A small self-supervised image encoder, trained from scratch.
Model: 7.54M parameters, moe top_k.
Training: adamw at rate 0.0015, batches of 256.
Data: trained on made-up road signs on poles, 13.0 epochs.
Rows from block 5 of a small self-supervised image encoder, named by matrix and row number. Rows with one number within an expert belong to one neuron, the router's apart. Each number is 128 + 32 x the weight over its row's rms, rounded and kept within 0 to 255. All counts start at 0. Numbers have three digits each.
After each expert's rows are labels from the 100 images, of 14848, where the router gives the expert most weight on average: "top examples" is what is common among them. Only what is clearly more common there than usual is listed. The data: made-up road signs on poles.
# router: router (model.blocks.5.mlp.router.weight, 32x256), inputs 208-255
# up: expert up (model.blocks.5.mlp.up, 32x64x256), inputs 208-255
# down: expert down (model.blocks.5.mlp.down, 32x256x64, transposed), outputs 208-255

# expert 11
router.11:099094145171128133175167107165106156134134137157113140122102149123125101139128093062168091132123132124135148163113128174125116137103112094122161
up.0:154145071071080114120091158087174116135108138153140153137175166133111152123106121104197102176081183133083157078144084110160133128169090137117138
down.0:138064088097108062104153095169114103068136149126088090133109072094057128105134142107123152097147120144175120131099119158137108128121117117101108
up.1:107110106109098124134069123102123121153118121056200139133159124157201099100126104087161106151149100017145127077137119160126147085082124136163123
down.1:141159119150122156226151164218168171131096129125139109188129099117086123088126099136092142134097128169098103127128088114172140140104152116145091
top examples: pink rim; white face; pink face

# expert 3
router.3:098163143175111161146113179088117117140102163128142124151129070109189061191112140131049158118143095076134166109146167188153142180081125105178106
up.0:129169184166054047144088099112092102160193161096135140100105108188159081135112086120092118124136117172145142138092165142076149126106163064161129
down.0:150178106116127127157167174149174141128157115141181118135073120105153092093130104164152111173179081199145115061120152145191104135158152156139120
up.1:102100159052130167184169160108094202187128129158135108080203146125114125187148147113145093088152120095100142127118120110147135174144107083166152
down.1:107089091160133157171185133116055148206114077144171247138123119179110180127130110102097132166157144110138068087090054105148082157182133170156121
top examples: white face; ring

# expert 31
router.31:116132103187143115139103171147120115106070117115128184184095144137144143133111112151105195151161139093122129133155100147195140147142125108172102
up.0:150150185101167127145148088126118148052138130187104125111082157094152126141096119126124170137172164170106114170104133111107140108173143127126135
down.0:117114040108172096113135192107141119144206104222123079129087163139137160165157133203098158130082138115130096123099085080165093124162110128105069
up.1:193156205134125113105114106150080154102114137108095142142128148132070092145135120138138149151122105148132105138151107140147172093099115194138155
down.1:109147082107169154129186162143207103165155106158128118131107181133188126147140120158180135172100108123152093134093044096137128120119064128104099
top examples: !; white face; grey face

# expert 5
router.5:111215091208144159096095158141118136117117092099118159216084125152161175152143124115104147114183136068129119149127134109131120133110159125123131
up.0:115096119085134094115106080097151117124144087087096105082145116174125136093121105135078128106124122088143136130110158119066097101124149155076110
down.0:151111153061121130082150069140131087175168170083083151116163146102125133097122087133145084102148088162055127137159115153077177141121141120110124
up.1:202157150137102108123163168064121072133129153116116138138170151079164163112119130109089117142106130175127095079119201114151131110131114171127194
down.1:123131212127079145115165095111148161094137119123097170136138110118128110159116117083147072088126181143089123131120158151116044145163085108105162
top examples: teal face; red rim

# expert 23
router.23:147151148055147156101154165074136203118204114147149116074115138103141131128123072108138147121130154162104124191117111133104144113115141112161158
up.0:144134097148129133105147164130129137110141156173117100126122121170077103085088131155135146071091141185151080084127149176087201176137144113215135
down.0:110159113173165121160122146184084186114165143165098116152112084098148105045203151149149155114163168121165116129154137108175116112143150087147123
up.1:126103139083042106085096171165191126122091105147134100151141151135067134149179167127100085102132156099104111075099175133121103130113122154133111
down.1:120125096085119110149098176141141076095107123072186114098116148167153148161187068132087095138148129105123124121128170109084136128080103142198131
top examples: red rim; red face

# expert 16
router.16:107233074182131126107167138131109111107103120190086132183100147150140175138119146139087189102191146059131124142138139111173157098082145121112159
up.0:129176152127113120118021128138068089133152134118140104103145157164155056178068117107061138115089134111130154095131170081154140173112114187190166
down.0:186120156092037113064153109123108157120089121149134147112152141104124139114183106138108132096174130103115114096160113140128082148144238139070095
up.1:169103145119111173164199071110081115121202158153105177137103145143150140124113116125157130104076082144103131134142171174153139135088137096142218
down.1:159051120107100187180116046158194136184117169067080127195117058146203122176100173115166122131090151134024156067164107133145087125118069126137115
top examples: triangle sign

# expert 20
router.20:107164101129159164149153093180091062145153122182117084168136108155132105123137150127154111096074114105164131149096133143096094141094143102130104
up.0:141136133156126112110128082124105137145171188133112131066101095145072109110117110128140118187111141120106240152139153126143186100100090105134185
down.0:070088100176125100109167149106092140137094133131155123120126108141118125063133146155127169091138111130119121161129130152159121132141190050158121
up.1:137100158141138078149077135100106148108160073126116095024110148143105109066099111144111125129132143169131130141122098072106158144141157148166096
down.1:129089133122120106179166094120131166131153138178119106058107103102142128125079111125143128064150131151166123133148119119088184117148166179166145
top examples: white rim; purple rim; purple face

# expert 2
router.2:078119103188139120172088121048118161161165127108133133104106121137081085098056136172120131084130171102101105132094108149101107134154146114120086
up.0:115161110143131163072151137149146131105072122148114130151121144114154170076136111143135152125110109091090159137121190140171132164127130152142147
down.0:130148087144108140105146140115072154146087134130115165120095092063139106118078126138153131116144092127122142172193155209142183135143109124140173
up.1:120128106120070137145141201126148118147077142171157125127118126117155177068101138140056145091143142163137099123112175145137101109164159112142129
down.1:127142085133104172122097128136089084090126086149130168176133123121125115095107164179069127127109111096134137066140129117163124115124158093091145
top examples: yellow face; brown rim; green rim

# expert 9
router.9:154112175126134088114114080142152100130078136116144061103174120094115147101122123141112128209096092121137130116170185096206149135141145128084122
up.0:180128107139120159146132127105149145173124146174114208119149148125183122141131158171123186152131113139123125145104115102139185123182122151130161
down.0:099145089121102135146127145110155164179187132090090218110031095209138138165074077128111155110166146129113069182138147084122110210102122115118097
up.1:114175151154085163120164158119078112123113148127134084123155145119141148195082152139077167080123191125113134081148190099091087128152104185122176
down.1:138148152114123187208150097110123123124082156142143089179000130128091121133105127178162168158149139149160133098053068115135140119149120121089157
top examples: red face; brown face

# expert 0
router.0:108145130155097102128113166189180150125086115152079131076117151144109143143144089084152149097094112117107087147093117165102124139157130094109133
up.0:147139128061160113139142140156175146133173160094101167092123158103130165094074113110143102143100154183154118127099118158158189130083073095091137
down.0:126125096161166075119140120129084091081139116123106110130117175161111136066162142112092146151155156158146178200086108123099129173129139097111123
up.1:127115167132134158135099119118096106093117165095154116148114115135129135035076173151106128197141215155110115129118162086166162169095132070108120
down.1:169128180086139113087094140117111112145151144134092121120146089124083140126158148115089092132104173139157149178159134098147170140098188105134102
top examples: white face

# expert 13
router.13:141114097128134130161149160117128072147141080185114105172175102145116122132118154062131080116127076131195147100095123106095082090128100208102100
up.0:157129127057170170128134086189157139152180138093121095121159172171075117126149021181140091104124164150104127055142136095154103127117108170097095
down.0:091184093121139139104151123126196149146149134110169140191116181143121098142141110151181068162106143158119092149105140100165137193141117145122149
up.1:146113128156190146078152062136138106147088156158133099155131091083093144126076153152175156194099127171142131171113121173110184143124077142099138
down.1:124146109159169118099106132106028155092111111154162119056102125105113178109124147128140116173099078120098142161135143137127186201093178119146141
top examples: white rim; orange face

# expert 12
router.12:175097135077087157162137139073104161143124126153103169075122131182141117166136064137096149117110145170094153065119148165100110113158105143099101
up.0:109149113189124111121122099228159168131079111128117101132131110120078106114085167091174136124085086110120134227114131145140107151165071184133144
down.0:122102146180137111123110120159109085134098131103141098083146121123134133124106190122133160106098130097110126164117106125102153158110100149114126
up.1:104133148127141045139153121142182119162114115092121079187078149125087149148128175091132108108140114127142076140104127108108088133149135148080143
down.1:090094119177143141163144148145083129146169096116139123148147142146076082074110138151113119137159181161097115128068086129188124105167122103140096
top examples: yellow rim; grey face; orange rim

# expert 25
router.25:161153129125113169107176169109116132114106142172119131103112149104151132117109105135121132106187136168131073183119140133109210131188126092125152
up.0:119126096166116077138140090148082129094166150147051150100139105138103067106121140184149154143101089136114136156140096135194152140173120146144130
down.0:127153103104100143124106127161149099138158108173088079153129158117160165153171083152100109123102146179161127048133095130154106131145112149145166
up.1:149152129110151163144185174045126102132121135156158189130164146133119128165139090125128138093177090141122121141160098097191112072146140119131116
down.1:093159148176144152157138135141074098147137109127065160099123128162154050159109159112126142096098159103184089137142158131202127147105073066194108
top examples: black face

# expert 7
router.7:081162116105114154171139126145101117114199101143086162170084158189163160128136168154113130121184146093147111130090121114163122114111123139165099
up.0:148149146138083127145149086130125159118126086169115110121072132137062090156168175118189152139106094138105140165104097143131114088117162103162183
down.0:068143042092087172118162064140137100176084120101137164211084148150136105145125123098190072107113131144160129124106136127076118140166160098106172
up.1:090157122127146116132153070132064194127131150175121137128093133098100140075079184154163144105072136138034132123136161131117151156121107108139150
down.1:083086121093087156174120065176140121174130158111125161150129115171108141220141103109130104121157146100155134119148146110161095119162095138146189
top examples: purple rim; black face

# expert 27
router.27:165143112076125168120153069180127069169125152078160139192102124175155105170156108120189101119097150155100135098118117170078075127146112112106141
up.0:120122120118065033178084131146161109131165159089104143113119105105109124065114172135133118133136070137140138078192221080098133106131150155140156
down.0:122105125085133131135190082131150081170113179133133126179127106132145160142091105141161188092155107146133125140162109035054169155113151158126169
up.1:110089119233126077124145134139058107121101171134066126112090143143096129046111112131154120100112070167091116166096121137116151139141165115107145
down.1:077115136178123077144129134152080019142122179119113133147138157186140097046129113139109142140139076077143133112137106092158173116148118121146123
top examples: blue rim; purple face

# expert 14
router.14:092083086181143134114114121150055115146142095126143121186153089154131147146170143128129095167103147072135151104159106127170110136205133120100107
up.0:108123108166134171129143091109109111106161149168091106138123154135111122134083152116188149035167122130149101123045123138024118102133112141107111
down.0:125163127143135116155164112141133107079163150124169144173109118112165091081064117121171123099144103164086132144101108161101168123073133109135147
up.1:098108134065132148139106146109115124163102150154093075045153147092154185112094154135136108143110160082088124141151139129143173121130135052145162
down.1:209156195084151117115109106129106141083152119085132108117110180114105176145180137138075074125104097105145096197103127089107164166122175092141111
top examples: struck through; purple face; blue face